config.toml
model = "image classifier"
dataset = "single toy objects rendered from many sides on busy backdrops"
train_examples = 50862
image_size = 24
crop_scale_min = 1
horizontal_flip = true
targets = ["colour"]
num_classes = 12
arch = "convnext_v2"
isotropic = true
norm = "layernorm"
activation = "gelu"
mlp_ratio = 4
inner_norm = false
patch_size = [4, 4]
conv_stem = false
layers = 6
width = 192
kernel_size = 7
label_smoothing = 0.1
loss = "cross_entropy"
init = "orthogonal"
residual_init = "scaled_by_depth"
optimizer = "muon"
muon_scale = "original"
lr = 0.025
momentum = 0.95
nesterov = true
orthogonalizer = "newton_schulz_5"
adamw_lr_other_params = 0.0026
grad_clip = 1.0
ema_decay = 0.995
steps = 40000
batch_size = 128
epochs = 100.7
lr_schedule = "wsd_sqrt"
decay_fraction = 0.4
final_lr_fraction = 0
warmup_steps = 4000
weight_decay = 0.002
adamw_weight_decay_other_params = 0
Rows from block 3, named by matrix and row number. Rows with one number belong to one neuron. Each number is 500 + 40 x the weight over its row's rms, rounded and kept within 0 to 999. All counts start at 0. Numbers have three digits each. After the name is the row's rms in percent of the matrix's.
# fc1: MLP up (model.blocks.3.mlp.fc1.weight, 768x192), inputs 0-95
# fc2: MLP down (model.blocks.3.mlp.fc2.weight, 192x768, transposed), outputs 0-95
fc1.192 115:521533509503464528472518471453503544519503499448484492552448538508459462532471471449503477425430433460503448475560579543471530548434475514486473520492595490477417507458545555496457488413543478551488435521497562567511475446553466508430549407464485478542496515409470496513548550426512513510
fc1.193 107:472478512527488492448492574511520584594457523552487565541521516444525486541495470526509483476438533521504584496515555436503589442554488573442464485435483540526496509449487465500558455529463535449427510494489484477499467530475533487401486512496503492596462504462439506461442565479489468502
fc1.194 105:480541558502527505539503507512556500471506487594465481478466487524507464570518527488527518450524471528515514451515453493541404465553489448538465483494443523480509558506408559458542565522476464488434475456599535456579459464490526450540515445477479495538502501494535533575553521554459486552
fc1.195 109:505474542523522481492487436521581497471503506533467556532533471454515452523502529526502535571551522518488537540401430437508552430566451522545520434457524620537513522486525447486539482514477547571425526478482525475453499424438506493513527506488537574482501524548415512468489511468461478509
fc1.196 110:545473510484476529498424517451587503455479521458447484441518566485561492490444434503423488489494464610505519441535491459579503460567464493479510478493461495470495494557594522499491572499518544560520513498565544507478519562553547415566573525493578476485613480560551487463492455489517562518
fc1.197 117:524511507506419599496523562446471554571440526552384472452539517455511444507419481520549552598505465468546567547442513486525524497464493489457505491483478586489515444536475506500529587494529522433530463515526450549521497492525475532550527513488485516470532519538448474521490511488445518464
fc1.198 115:539435478525504530563545418462486450476497529462452446513485507506491508484416532552488472531557527495489500528487471472520501409450533491601547502505572477552518515471430461459510488518476518521481514479478510442543479412508468451501505513508502496559473520496539496460518574450450495530
fc1.199 084:443519532461492413521495561588492479562511540527525456484507523544494492454540451453481465446532433419475575521431405476511543477488496494577490470464481524511519446546518501486526496524472556434489550449441465507460573484560556518489489521468489583477516493487484486426525498469498458560
fc1.200 079:538446498550415525540450476468541466513501568501550506545587529537495419532597469516563507521552543468525531518479518546485397542458547558548528542476516482552524509490524450462541506471529519523546490505393510508576469498514504549494532467521508517488446497479476513525450433525518499518
fc1.201 107:492489555499503535505517441432473458508518505507453520518528526496546433495516447540524420422485532545486532479484486520497550499493520512474536431462559493507565562533559446471553412520551447572487486414495526468528499545465398504568512503564530544462509417550480450524504488517521492528
fc1.202 102:447528455506515544453531477454409517471543559506474535510462468464539541512588535540452434535497547450531480529531515447481496458488454475483507558411467502563494502442495528499536456530498541501531478525555458525507543544438540521515509487522433466471483445564527469555557513498505574523
fc1.203 118:520564617504497590561510515490479454526509451526582470440563561544472536527515508464467440557507497489477527497536541474387502537399460425506473494492472489524512455525476540488489474462548471526530431494535547516503546540535526529478524508443498507553498456502532476477489483471429492524
fc1.204 089:508522487477530501539521548444488432423461552528449544504523465519501532513473518574446522494530492473486522452530481431596452495493491497573435548522486520510540492463507531428433453513528516496470503457511493454470471492546466456543489478490480571501461506523546567504490511583506478488
fc1.205 096:505491489539418495490420550531490427501547478516485516452457481488487396504528473464496441542461546483501612532509492452481545460549449530480521499533503486499527483437524549521372487550558503489455452479575506438516484545499545521522544501577499501466475483567504595532512546504493514495
fc1.206 116:443545524545491447526533512529502498589581519482486513463546594528516451537553526523527535488482484521419450477498548480527463493559490521493502574485539531533532460522564476505529536501479488526544491465458499478483501454508549501456490501476476541530461455538544459517416495593490510478
fc1.207 116:456501493486429520512498481482515492406545566496465471457565492486471458546473470500524495544519487469512515532554552472468548480553498469537481492563508446493475509469545576487468573471504506528437461519456512526589543481502435546544540476386488518485435517479450517455528507499521498513
fc1.208 077:558513486509454502575495468512536588513456494504574521525547518567498501466494519519496524484536528558531489533473549496451518466462484479485575473508581554559498501514480483509487520507478567450448556546563529482420565493524513464525444522520431451397495475433503495482512523531507446453
fc1.209 098:516505524516461505555407594440452493546482520444494533443547482551468476508464464427508503487488473403505477570472517430511518430469416494438478544423515535460523499489529440501519544481526527543525561515504489436462497514477505571415448500489472535517483512536550472531540544500507536464
fc1.210 087:460450466578518554484497424638509565470424518536467492485510580533501485478520605526466414552499533531471575521512527508520516482579483533510525513508555508525459514563479499486532525490519502505482428473469547574461548532479459448476535505502448442436448545497499552492504476543480389544
fc1.211 073:500549555448448502552547517482438419491473455585579543490552538482485556473444491603468552501519502442560446538481463530452494454495489475555511526547495493524551500475484462550474534549474512541510538462496433493541545501446503493560518531448426473489499514390540569560487507570429545501
fc1.212 110:485539472421443523462454447469423456474433529479528483477496583513395571529489490523477455463500538467532470431576538543472491489464512511515536467523447535479492500456490542483537562522523457485522571564460439510548513513497491532508471555562444481519471499546536484552465476520521453526
fc1.213 108:504539440530580516495503544502504510544510400504445480527651584521476464451504484552523487459468507444442516516458517542468453493462461523523511553499475511548510424454541471479607520521551562523478618509494476458441518490486489483541509513426479484444505484500541470522519471527516516463
fc1.214 094:545499487550440510456533441500510515498459486449556554520536528603453530524455453551442454532544443442563498478492474488448463471541549580539494424527412449567495520454481547531501491505534528514499487482560497504496500460462526527493528546479528514535502424473477543448497520380440545498
fc1.215 090:532492526466526459477457546474437518437456564501536502441509478488526468480504525458508525458542513478501509531588533486524484439509475518479571486526500445509494453509527456452555533551467518524569544502419544421610443532487481551491532509467513543473580530471545540443470469544530526527
fc1.216 100:428506507482464527475524471509482535534506577535458470510555527540545509539544431515515508446532506495509452474494430456481524488474473481481516463406544547535505466524532488510517469588520488484532499412418457516450559549443510524511515450455556615462512532449415504509586517450498576459
fc1.217 101:503457481500471558500521565469513551510476522547500535512532505534527504534519515467507543463457486467420527485537581430572505474518481590503460568472465515582461522490550552530564485421451482538510514491489447436495532433482489541475588509535458517416489495508459519516475520462546504550
fc1.218 095:502500471484463468520502465598433439477482528512489485482527499552450456547511465533510455499528531456454455513398542569473479475487530458463489567466460478534552470507543541556510486518487581462493472502566446480452519474443477575478495539479541491567504504520536449494481517493538535457
fc1.219 092:510467467501464514492464588528500466526441494473493527520463480505475426503512457445505502496578497488509452494464561459500465450440459447528517447451528438522452490528521492513546494514508524495460440450510565448579542493479433523518491520510554404551484493481478551484497480440577570461
fc1.220 129:495464505529556481599474552497446444560485534491461542524433506513519531487519525477508539541554491502485534488481417532585471412468534457583515502484607523514461527449509520510483528499529533478442510507534483517471527495480551462474498486497496447445528474584514483448531512526428484513
fc1.221 086:485491467503502450448567501495481532471468526567519510441523510540539452546497501583537487472548530468450582516500489443474457469490510536469585478503537523523503529523444513453508496450509500457438526476493458537512518421518472496528499495482508434509416466464537473469465523436549582475
fc1.222 091:520476494550496466486492572488432560477557547508527471573481499480555516463522491489498525431493541536573530498498519505472487550523484535540554435479537549504487522503486502499474538473492508518495454548511540567570543500544408478484547516594459422452499492542506550505481500508567543480
fc1.223 114:551486520523490533472438537481480432525480454481459596477494550539473501588539520512519436430493552480461441549507576530469502543601531542459497520453481444463534546489496498457474562484525520526478447527513471540481518489557491584532501483566477455434474537528543530507496455508582437513
fc1.224 111:473413510518393548426517440552536478528510406439498532501460490479489513480448476470535520572530467483513516561520580500478547463484494474516501492546508477484563545428514456453448504502572596540460510528469530503428490464424486436465495512505519543474554532510537465490504466480480460565
fc1.225 083:511569433540508513460470525542568498469486462515488487523491526478508539505508477507502498526437495537528471516458512529535520531501523482484506529581510545562487501493536478480560478515505445500549486525509498419533579553509530547530468533536468523517525490474538530486484545477451516556
fc1.226 109:455440472484473536557395550498580521435535484492586505485466548502456497468512540487458448399525530480540501517508509560477433478494486527492574439425457565483480443510451564451464548400533523508521485493562470576466480482526487461507551480451461409553456484507502513534532528516459464483
fc1.227 064:504526531486481459535499523471498517427497615457579459476540513489564476438474560404544529487485431506481489471444527489536514455521472376523494505537503449462470434453485485498493481520519534558520432482457477479483530408533463531549544467506558517498560531500409532500505483561512546476
fc1.228 112:468530509499475474494447512435538443460460498547446513525528574517428427565536506561537500568580530486512488552540505577501549463508646490496497455497474549508421563461559515466492469472443515474451525496474529492574510485467514425460495500554488549462567465458465516490494515532488502517
fc1.229 094:500422504478482481518522507454513493556564443486503439439439506506499536568510490504522512517467535463565525496460497490509557470493588472462455519433415483512443430459491552451470542517514437478473519532533529586591485469535472506517479463503518531515494534497459470527520528490471547507
fc1.230 078:510510426443534534535463473568551512499490484470530503487506510461465516473538532552411488509549534468460524516450521496449563522501492511466454532488430528515438509520518487515470502475513542504535464453522477463485611538545481488540539559514409521485387534414524533431437493485493498529
fc1.231 120:562559483532511467524437425471494492478488421507472539443490474508485494486452559524541495493437446491501454464441484529476493504551501555475537488548462532561507675548529502508504432476556491443474469463540519480510566493535482548477524480489482389545479491545486485446507552526435549472
fc1.232 085:537463494465504482543513474442569539445488461491488471490447440496464464509555427464528420459513426555513510490488576482541441524511488568535501511546480502514470509440453506433588437539517563467485505521468465500477501513495469482569531440529538514447455527484467447489461541450476413515
fc1.233 116:495515444571487529554457568476500454571449438473493538510535444465532552475517567582512545572568534584451502433517472515524524508547449423441409488572584453449505508484492504470471476479479472481497519539514472434491529496506460463489514541434547549468463603520502481501502541509472478479
fc1.234 119:503537490467555505506483502472541544486558481554491464507504458525473431511476517501482501518471504445498469516495449500506523477507576488470512552496501361511540466597569528443504476510498562522529523544471491547534448508575478482505451487566455497576553588516596469509553458504510428504
fc1.235 095:457544479537457481506549548502522487458523450493494522450428563494479580481450501452451554438549490459482543411557530474514532488547424479474527469484486486525476422518495477479489505538448447519516542514525518473587478426498453457515500435485429484491494540426546483526433482443492512617
fc1.236 110:464454495498447527438523511474526472502445504485472606463544497469481521503442539546473508517440517497454486514479548502469519447510546580513470522531497543488550479466582531507518513507478562520526449540458486557534576486498517512590576436444498504467409534481505521515469497502480559437
fc1.237 066:581518506465479496550545521464584493444475468487405495492407454568485507479496597520455476474496572488513487512545450501528532428499556482515502513506524537524510430487521532486518555570542497493547513459484493504447429505563511485468402491527433459542479539466568516489473572535506421477
fc1.239 098:504533511599500565508518424504436484496578472507428481492453536536477489501562487450453455439444533477532459512515554464478455529553598504498399503523413574472526536468525456496475522449501523514519447488494495544551517488470503485533522513480492437456422534515520525538504454502523537577
fc1.240 112:497442609570482541450521549524510533410485423454497479508539465467576423521499478515516557505493427514496500472536508493619465437509537514570567549498465535504412484457528417523536495540438474514506476458498514608495506479426528485482534523526454546578480480502467458442493490473473521516
fc1.241 093:507481519488557545531490513498567449511504475524483540554499526452516531546499497464486533520481469507465509518551512469482495443560572508471526506509478393532447513502477523501575429482447573502502473467534492555520503530554499509524538511465536523498511549545510461485440492472457525546
fc1.242 094:537498531467565455472542524461478475544455544556533526402478562531534486473496472530537553536495556472456502445539434507533488405448423466471491535525488503516534482536466508507573510550488428495449554507519515504436402513512507483523519404517477494430472528510451551553483521482523587442
fc1.243 096:453490510524601509509524493509514483483493509546475509490495520532545451520451452442466535468489528566463548458503585499541485470464542524532473555492534556426518533424510554479493499417471561519526477479471475396568433548473516502474540474437454402499530541521474468503465503491401508508
fc1.244 099:485508493539502500515493498524407505576500438476466528466485518528533504513536488496559476512567516461457434536466424572477480534564488476479496544517508536589445454477522578435494497495489500485445537488556457520442539580453571492488533557493481471443521482533600506537540576577510589516
fc1.245 094:483506451493487537419530501460498513404528468580433555484541513518511519511575556500515519509467440504496556471563480506543441424536467511523503453441426512495457485514498501464503484476469488508507526592469571486500521475552509409508543494475554532438508549593481460495414494513436544565
fc1.246 100:486398508535554527525484477611484518461533503556464511491520494520551473518475484523531448504492443509567487499475493542506494488473558498523525537530514553494472519528471455456452454503507563447483475477454394514455440499516525499429459507495451529477532534509563434510587488440482469491
fc1.247 095:461517456535492485514484545486490503540490488531437479542496526539542483486509489508490506542523540518516563525441441557551489508446487531517552483421452594524514467595381505482528472547475503518514475524556510521505497562509516554526518461519544559527477518530524529434497529469524403420
fc1.248 094:515542545536505451485473500459497488552440508475467450536516489486392592504479452490505496494488447519493560457492539484468494471554431554428468524518519499439477492531487496531412451450548495486489461522548480525488493522503463523485467534454546432529438436492496532481496501569485511504
fc1.249 124:483489566448452534501495482528470607467492519531546524483431562515530572518468462488511504474541519548416488506476557489486536532554496433455481495489568476475468472495455430484515458499531526524456490530534489500512518472553528497523502522535537481560553500525509522518462484491502399535
fc1.250 076:484494442531514479504497444560489536493539507527537469496477406520492439498370471489487573529476538449511369491499510514549564464369514516505564519474497439505500501545519574526566492512410368433482487507466486504502476551550504488518537457503519498460468493566515490504438491487537527485
fc1.251 109:548447521475505562528466448528571504469458550459551482528499518492569459493529413538594504453487503490537456453471506528494496482503431504528491494505539522405506463566520490492431532478470507496504523538499472582460540482544518559480534487529506553438426446498526449529510450558521510496
fc1.252 083:465516500524502485481518545492549566524516501410510445464521485517474494517488521443484439489511464453502492496442503489507490521470525505549489504496456502522502562556520499454528535445489456542487482545436555470467482499496515506496485464396474460479497478495494488544457515443471605481
fc1.253 088:522570523455484515456513488468588568533484510519573532503499471452532530547563544459522530505469509501552456435457511508462481472442477504410498482470485527499553474482513534540661531547496539491492453518539534525441492471509476554449497512508407550476492480535462516425429490473471538456
fc1.254 096:460532562544472488523520548494522516506481459477556458476525548534451474491519451478620493563546594518530529461465486487528487464487494539495471458468518603419471493462413498503398515510513449478516497420487487461466477471522507481502525465443439485485495525441558500495567549495584494498
fc1.255 087:520581464460523541463468488494580497438475450545465550575555510499489463543462491503525513472487414455484531466518438498485524560521421479470467501466485523496475457525479475385525447535509596511513425504542430492542487473447423513490596442518565471493510469442463504526510533443569428501
fc1.256 131:515530518483453482449516507517605541498479419525492539433567552540552476477482495555513495467516438506486528506455465509451526478546532507479508518534474459484487538446549464463489447559488496457575484438507507507463548454490490573530596502466462459512525523570468473542437491447414519479
fc1.257 095:431545516495543483507434519539429515479516411542531424471511432499490439472536465464486516514427522417528490427494485504478531435538444468530425502606488478486529503476532542508481518497513521461514504502467523516446511505445489458557561491520538503535504431510609538479543488519472445511
fc1.258 095:477544558488565564471507502491528527504499469423457552578473519448485510490475500524452464435547490569502554538494547505471539483483492534502479471506506445514497570536507439477452467545569464430559514449518497531433550495451485515494487535452501547577496446541475404531477544538495501474
fc2.192 111:480557479521414492455527437497576561484555501546470503552487501530477525448482463424471502505474539531503529473485433495488466497478478521488463486469517511516500513426508469499463435482500397454492529492446519527478539557439557525478464534504534480546461525541472420479539543533516516527
fc2.193 105:524508523500467465531527496510542501509464506446602498470456529523566532491506475549542448468507521477418498554562538504483541459503489580533555459501479494562429482390502500505529457476499460514502523533422550452569522464578530505458528482488518554521549536467569452515557476474432472508
fc2.194 108:501567479488543437505558526528526429490525498457520497525535492468527532542530511480630530514533505554550474490591494464477538517565505495490473498453462535485543490446512511480546509514515491470433537523473535481492490487462448556534489463539483526539485483458457542486490501527470469466
fc2.195 104:488460465481548510559544445472516513494501483497562543530475491542526470458533474520558547524547485502452452526453500491539529446498499512494493479455474482476502511490499450497576444552447481474487495523425531479441587496454451482474491495519523530554513521408542515462524491528597485466
fc2.196 104:516521542581563503471485507502548440530607496486563498507439522420542467444482500484491400531515445495469548466542448534464460531503523482517590500505435502529489507548482544502500435475570511539571508510507486516515424467491464481469596573482459487534463569479504558551526468584538523519
fc2.197 107:469509533477453491517471422461439507476476535453427481552449474485480485514519502470521545479467492467461482496514510506492516516543469505465511565464558427514545510420461474418537439536455523557531495547485456488525567502531483553515482494534469444389505531521480498531408578533522485544
fc2.198 116:574481547513498521524529480492482554494467527504474535492490561480552489410537474483542586491466515452454479504532525510503383467526518557549553441562550590579481494559472529482568538509492572496457509468457464455501474517513501430454550466575546444543522518532521475407511440476507513480
fc2.199 088:476510493446487531475524538522562462436507502550522511446463507450532524502517524505494505545459458572511498479489519535528528446554512458425444540548455475516540433551454474575509524522530470446546522445466530397433532501532546492429425510458561533534454530490454507504471473483500508596
fc2.200 076:500471502436523488500514418431479506526498533449485515525539427473566455480621538420528442481546481545445480444529482537563532499458515512481480542572426528426514615484472491536517487427525502544481483578456489557538450603505529466496499502531448426502498487517486504555526525526498458489
fc2.201 100:571444498500508499550490494511500548546438538501460600514528538537563418518428482574532487523576418547534495513540513506518541545450456480471551513525485460509493503462576454514469570603482546483482436477448513522544492419467463497472497531500499548475481507490448467584522528509487557507
fc2.202 101:453484454419555524484484505571518559558506472470508447534470459537499528495557429512509513404542488532495478577448472511544431573456524515490518542489489444400517477474468463540539572511526467556527498500431534556389489474505505575487465527483476458505548492596500532497483490497500562518
fc2.203 102:557518526519495514492487556520484379418581477494505427458544466485511487509586473443468489487521605470554497531496497463445500610501555517440459463568522445433529531484458512520502465454471409447478528441442447500539507479567490466504536476511486551503503421474497527556508525571483506490
fc2.204 083:477483545586491457453545485577533462533449515509522495481457531450572526484494449481454501559470510484469538492552486442495489521454492532550567534473510461515479568539477517462556485452547509474429521477532519467450412499486504453493507499410489528503469543523563461539444505556494439458
fc2.205 093:530468487468422483451500501525565573511502536497500528467512487465507547485526468513532452460540463519495591499518463544524543511558488532435457467490532436461467500481503518527520510570480564486564482582461544550445465455535455572519550485493503552558500529604493494479462523440484556492
fc2.206 113:518502486446503492452491488492531505469514485492469565493484476566498477509556535556530461494490471478524435623518431469505457511531486465500499553627482556479390512590492503567494537496454467498474531441481488495452484491520586489458487428497535474506434466488457469552461512534478464513
fc2.207 117:512460486518516517531495495444522381541508455490535516512509452545532494447499454479540468487447627462444504475466515490522448546477481472436474538488472473518507471523613498579457437490461490539430508500521542533499472507534503519500462454429447478526466523532445493460473495496503527537
fc2.208 081:498512490519400536504452484485428440476460564532487469454485487575558526504507508480482507490438541463563488512503437460512473496532499546520457520474468487526510496545477419482536538524490479578399540511497461497474494512427516545533521479494493530529516525475488547557487493504488450450
fc2.209 097:398425537533575507437535556512540505485468514547534511530533552545516463557433545473567544467504546445545558522485517543484501491532508557540492513489550463571549482499548538501560499486453515440455501496522552531564501521515509494550506532609472469508494541566480455509429442549521524529
fc2.210 092:519486537427543521473493508463464413478551605489478482448553494561472527517556465450508522521559439443452492522542523527514450549488535500478514571469417501491487560442526470519540496541525437556414476511461535582497487444553523501567568506552509520513557489488419484501570522469463542535
fc2.211 082:526565401537464498527471546432477490429578483528540507486516536453563516522515557446514473516544567508478518518528456444451470515577550543510401422501511494510427485444478535422466476495488528503478447522515468528476591494486475517545544515479452506511585533533474532542557505479452465528
fc2.212 117:478483501549515532514517536429537545492476467497425436531438558564466498453505527601544472465558582530503504507494507434538508485488449485532409468532557524463539453522429412453493520468503517544576504508578527506481457501518507517499472467472491525561395483428522527500509552483531577524
fc2.213 113:539527467516506549550555496489548406474575471520443462523533511573543510499499472561425561607489500502545436486505482581519461536479549513472520476447537482475547461467540522485500547443471447518489539522465483535502512538430441505471525486518538539456534522555523543506480491445507453511
fc2.214 096:381578411556509529520541474442540499486540510496498463481453547522438511517460532471506501545443526547475484529564453491533520535508551453489466482434511492444567564495461502462542485551567506488527543576494516535518500419443458450597556481409522514437470513554548442532507504466478528536
fc2.215 102:554544556583455530437476502488568443527565420528501532540457558477514493472539478433415522438523548491512524485371519533467545460516481489472490524542431511577508470435570500462485483428537537435492488570554504552469561523530528476527469535569509507543487526535504548501500499500502488467
fc2.216 107:465579482539496552532445492516546587506587481461498462483497456540573506503496515519487545529525483569425508526462522517515429473548565504493490501518502425477460508532541532494535502516552606500521488485512459504513569475593498485450460502458589458447480551446503451575486429464532468490
fc2.217 106:471620445505523481502528521481489533516477470419529530504543505544531496478497510534530454517474521497440483470568518532453539434509472444428486466445534428565541498486531559466601515534470488528453551497461496385428575536508476516443494479511503485490469473518513579471474496502496483489
fc2.218 091:480462431445513507464498558478451515510539486432490476525484500500559543457500445486523496514491552548559478513460464484523506467474469473513463487498489481435472537504558516468524436523541456458515499539489561500538572471560424454521484492625481513514495544475530549459461484502528450493
fc2.219 096:465543577547462466516560472569520504513488545575469469488536528541417538488430515464436553492495493492461479558583488474483572545517536499496556401513527524527487504500476425455439517503493511507475457507444582412412575477547491469570480467492497533468487511562496461464515527556510465500
fc2.220 125:502429423552479456451528512482491502503511577473495470465457481503512431538524492459556482462534504494537521425529501606534480491472396526509483511568530621558469441508533527581558517495463504491513523418505506549574499470427538461550450481540487532436488555527507520477440551498528482488
fc2.221 082:535478443472484537495539497460504514566514567485522511586441550510476496524538572473512537500570472497506497530482457439452511503478531468517561500523516530479458440520453488464494504438412527586396486516505521454524519526494490521566558432479504494518529478557518546533511495491560488493
fc2.222 089:479510495500496420559491499468514539473557462533525526542529486543490525534529485532462531527498445453480481526591533419551471606468475494533440488500493490487499503473542527477540489511462541512464465559568531461486452494495530509587458583510493379443557478500534520557514499502522481502
fc2.223 110:496516459491519541599486504563521533520492476513478476498477484532509482446449538476404454483569475512523475486581540487476476562516478473528474453525470521451446463535470520482549516526512569506486471519480508486535516536521493510409545523555415514561538520467540559443524496517527491457
fc2.224 111:487533490506463490521537428492466566573529573520474529490502419526502573521463435472495519457470488517554523510524475496539542419553479439489532506444518495481508524394469504592497476574490566542524581522485537515569512509529516459488563462492480511496514524532576519516511456476535436443
fc2.225 084:429508456520543510488496428601505525476449510470392469469575569566514441498495447554451549487510501514513528490539517463500542556426517493463458489537508490549445566525539499507517501504540448557526510447601510481554582521474533450463480480503474451454505502500466551537497549477511478502
fc2.226 106:452473492498487418471491501441526546458388592542567441506432437529531549476534516467526488496561553523536525516520470447539470514531503453469595472561548545446519461466476543549514480488481457483480526448505478512582489506475535447546452486467514446528432505447505535557568484459519491457
fc2.227 070:455444523487530511476511446427523496571493477508579576510444553463514541553564483553450546485479562450470570472487624521549437445545549518530496502502512495499497495512480496575495463501512532502544522527535552524485489552547526433545460494580567517468531608514474488456538485481511497460
fc2.228 103:484493482513486494568524474474461581516452436520518467530501435443464472519583469478446476442518535506443473508451567465418572497516466513533473498459509528421542481541539452536461425437494472462468501489472495478499420528495538454548443447473484508477518496494537519538555455522560524525
fc2.229 101:521532427506492475504476550476475436471440497538522563542541463493443449474521533573486525533476568566545541444561550493510444514405477516479502485444549488428523583504503497521520521586477538436556477524466520544527535490456608493499428497480459557434567485484507522479558566433450523471
fc2.230 079:562484508485485453440500514513463480498473567485494471455530608527456566514530490509469502531532527529508469490513498524547526562493506556495517470536505540494491446471479518513415500499532428564520465465483551477534508488449550420486515524523481469514562470469501580419534466515569490414
fc2.231 112:544526500509525468431460539517508562538505485503468510424538477483505486532542516535494507452491472550619481437510489479529463568443474459570518463410521538404561499482556528494502523490555531452487536580522562505566553441554503455475554530474538529464537422500501497503581466543526445461
fc2.232 085:485556547499461494470516472501487423503543551518555466480535468525490490507518545503507562541550464450508471481486525505451504466495433493471468500522528548512525483477492511573552560510541516471483554450495496457414520435554520459458481488556459472523542513490493535466441479517475478492
fc2.233 103:530517499530511505507537485551498589543602486552470529548511502397497505480534489492431451469447498467442437515426469477526466489524552507505461435539564469569489505492541476555473499498581458482560483479524434507483483431421449505540502489455581511448568452529548477505427568553602546514
fc2.234 111:518459524631435537469419511490466466574422503490523489549471527480483486478493508465502409479526480469457467456460525493545493451477516570563504480505534542489424527593482519460461469513487463530556539536573528487452593502448568420460515465500505501493477487522461433486436580520446569413
fc2.235 100:496519556470519533456514504485416495548510573507491525552509567547492486531482504563505519448516519480525519578456455548468534500505527557482464596505469455534537457552538498481498543464494555520533522456553495515483480464454473472457523481550497536511483534507509530516502510505590542521
fc2.236 099:530436530520490478510545535499570528523517519494527465419490511541498435508518436415515459520508512474515497497521438464491482554456424598496516512567459397558418457495513500464497432512510519485445556454500454507512561429565499441570457497515489472429551533592485513512525469514475525459
fc2.237 071:525516530497480407521525494512595541549493454504518456515504420487583574487528482547518460433434515538476503492484534569473545468459466549537468497475557509488530518506507483562459512562534459463456526521520544457484474521489536481467532433456535503523471438452491552478500473490456578534
fc2.239 097:410494496463534601449495523432467477541451500418553566490545495506462426471486494500575477477490510451486561460501528451438587522508526551512462529460476457522515473495434489438527525485530517521535449436502494519548503508467488462566456628504411426529484496568587484501559480546501521480
fc2.240 106:515513521434532488519552478556521628487525481445490528450453508429485446514500524590528445449502480471586475587447433524507471514545469504440511486437616468459544508513491447494488509541432531489535480480450484464450456507488514466422373452512519448559496502537503478462494479510497505445
fc2.241 100:503441486529553487555603462508507457476497438490524435541459518447509450454533498500490432543510563491519517542513575526428541460541477574545501550478528532516525480593470515516470534506526473519559540491454600508572481535511517556560497569459580483465462495541533536504424500539526500579
fc2.242 088:391487455537488573569425495475488521537529428519560503517558444518445490438482444472484544512559522471525574522459474478499462544478553481477554473484449448541569421506453521505496413435515504508558421462506458571545470498470504487526511504465521465497518427537526502502515513468497506488
fc2.243 091:496454472508482493508537476566492490546449596499454535475489547495547465534511473449552467540533469568547497499499501468480488589512471435484526534543400504516499483483483584562530523486563490570440523566525439557509502541569501440566481518456448499511437461500511516501493510480482546548
fc2.244 107:551428446505451501449567514521491412508526526539447561539484461574562449473472568502492518530539489478427515580515528516536481520474513493542463419544513623499503564536518520439518391526554421582529556562501445470531509476469498482499543443535449478462500457529426511474466519560489414459
fc2.245 099:515429502449553449587520524506544485474525548449450531532526540531500496513480521501481567479524466391495523505529475541556485485444477466515600507425450502534506553572523533479525465498475443427464551471492474498551490500497523481449479446484482444511526429508505485435483462451488491427
fc2.246 100:460525517506435468497542512489454474513536483507551455481529548474439505430506484499491470487528507524510480483529513503541478448517507553541506559479460534507481570535430518549552497472519478486531540458576517456434513491495517495451445440397541451486527531483437512551481435437558503534
fc2.247 098:432527530509534510513469523548494453454523581502493467542579429581494418481472516525482538478416474542456489510417498498463459522488467495544509559468522561486495502549511527404564517482488488474481516578494456464542481508451504526497503507477530483507494516554527482495467551523523483517
fc2.248 091:439573562530526524535491596484520500493544529489526472509537482444499525529525506489492520443452506485477477495487458499536472479507573444510470470518474602468540405517519538534438536549527491471540473488542465500449512521565525495520488522448442493487493480511598482533483509505486526508
fc2.249 118:477458488506494507520522398523486546551521439575451568455530456431498524523477537470488483489535455461460455448476520515455533550514548465484505485546497489494488457504461506507499510454557556502513467426504514468486498541524574511390423536410516518494475485450464539492475422516506478457
fc2.250 082:479425559499495514562509469523448527547464475506457505525540533548510498533513535547468521440499499482504526533552518456493516475545543499490431582511496482486510499520495560484441439500541467502445470527503436527440450570545614480475386526494526510572457525491502485455507416445481529472
fc2.251 101:542553529543551516449576543457475469535481509489525538510513435529483518575526479456535445440481532470528486545538517505559509493434491590445477463497513443504536529506454492583600515517483486484532543462514453487529578486413492496445511508484540414528444501510465546524512485552428432513
fc2.252 082:485523461476542541459541548508506521465510488471552474507436549504511569535517542518591526558489586466517455552547460473496515628506492482528484551488514488489511509525559511559470573537502474490524435450538528522537456521593530445486510491577567434478524540548559480525431495521466458522
fc2.253 085:590499487454558541458472472541528481547579484580428515492505524507458571518549555570494505511458484469545454542530595495496565564450557458449545493516567544558477504471536523523572526489490544547542486500573570503508475521424509503509423520559527590481467503516514544476502534490481564529
fc2.254 101:519450505476465508537501504512507444519549581547532521504559487529527472491505532535482519491512548468473518517483474577465492415520514521540541485555502532507471523476523490468550509494594486473563568553455537477524461471424427508531584493433624455471503530560524524549462575526518513581
fc2.255 086:496569490518507502539551515502475473529481496485481562488570443498396476523503502485457520512448499461408429411523471556495527499619489478529491507499550475383513476418481537458497472483491504484473536504555523472493453478539439485475452500492469453505449438515472561493512480479487459534
fc2.256 138:511468523498449515540489514439538468493491440527539671552470485456492529493479591493497604476441539554508522448501542556491481551503481519538528541426509481440479448534488557470501546539473487488511490525542534530431509500499508525516497465511507547518574429491483543478532538453498515460
fc2.257 093:483488587455471474556432450479562491428521487420569503503515505498517524428550511488552462556495487454455472464520523554555498425564443527491541502441512516610462521496522537537488518531459532487491495517391489518430504496491455540424502482409532476540474489529587537411503481435468503498
fc2.258 088:511506429429492531509467459460525487513513536487424474500433459486423535494422532502562482506413462483467536445507557516566468517556527529483500454455526479477507513544473490438468574558479427555519423442501454493609488531486523439457528474473493513467487496416471441529569532479482519499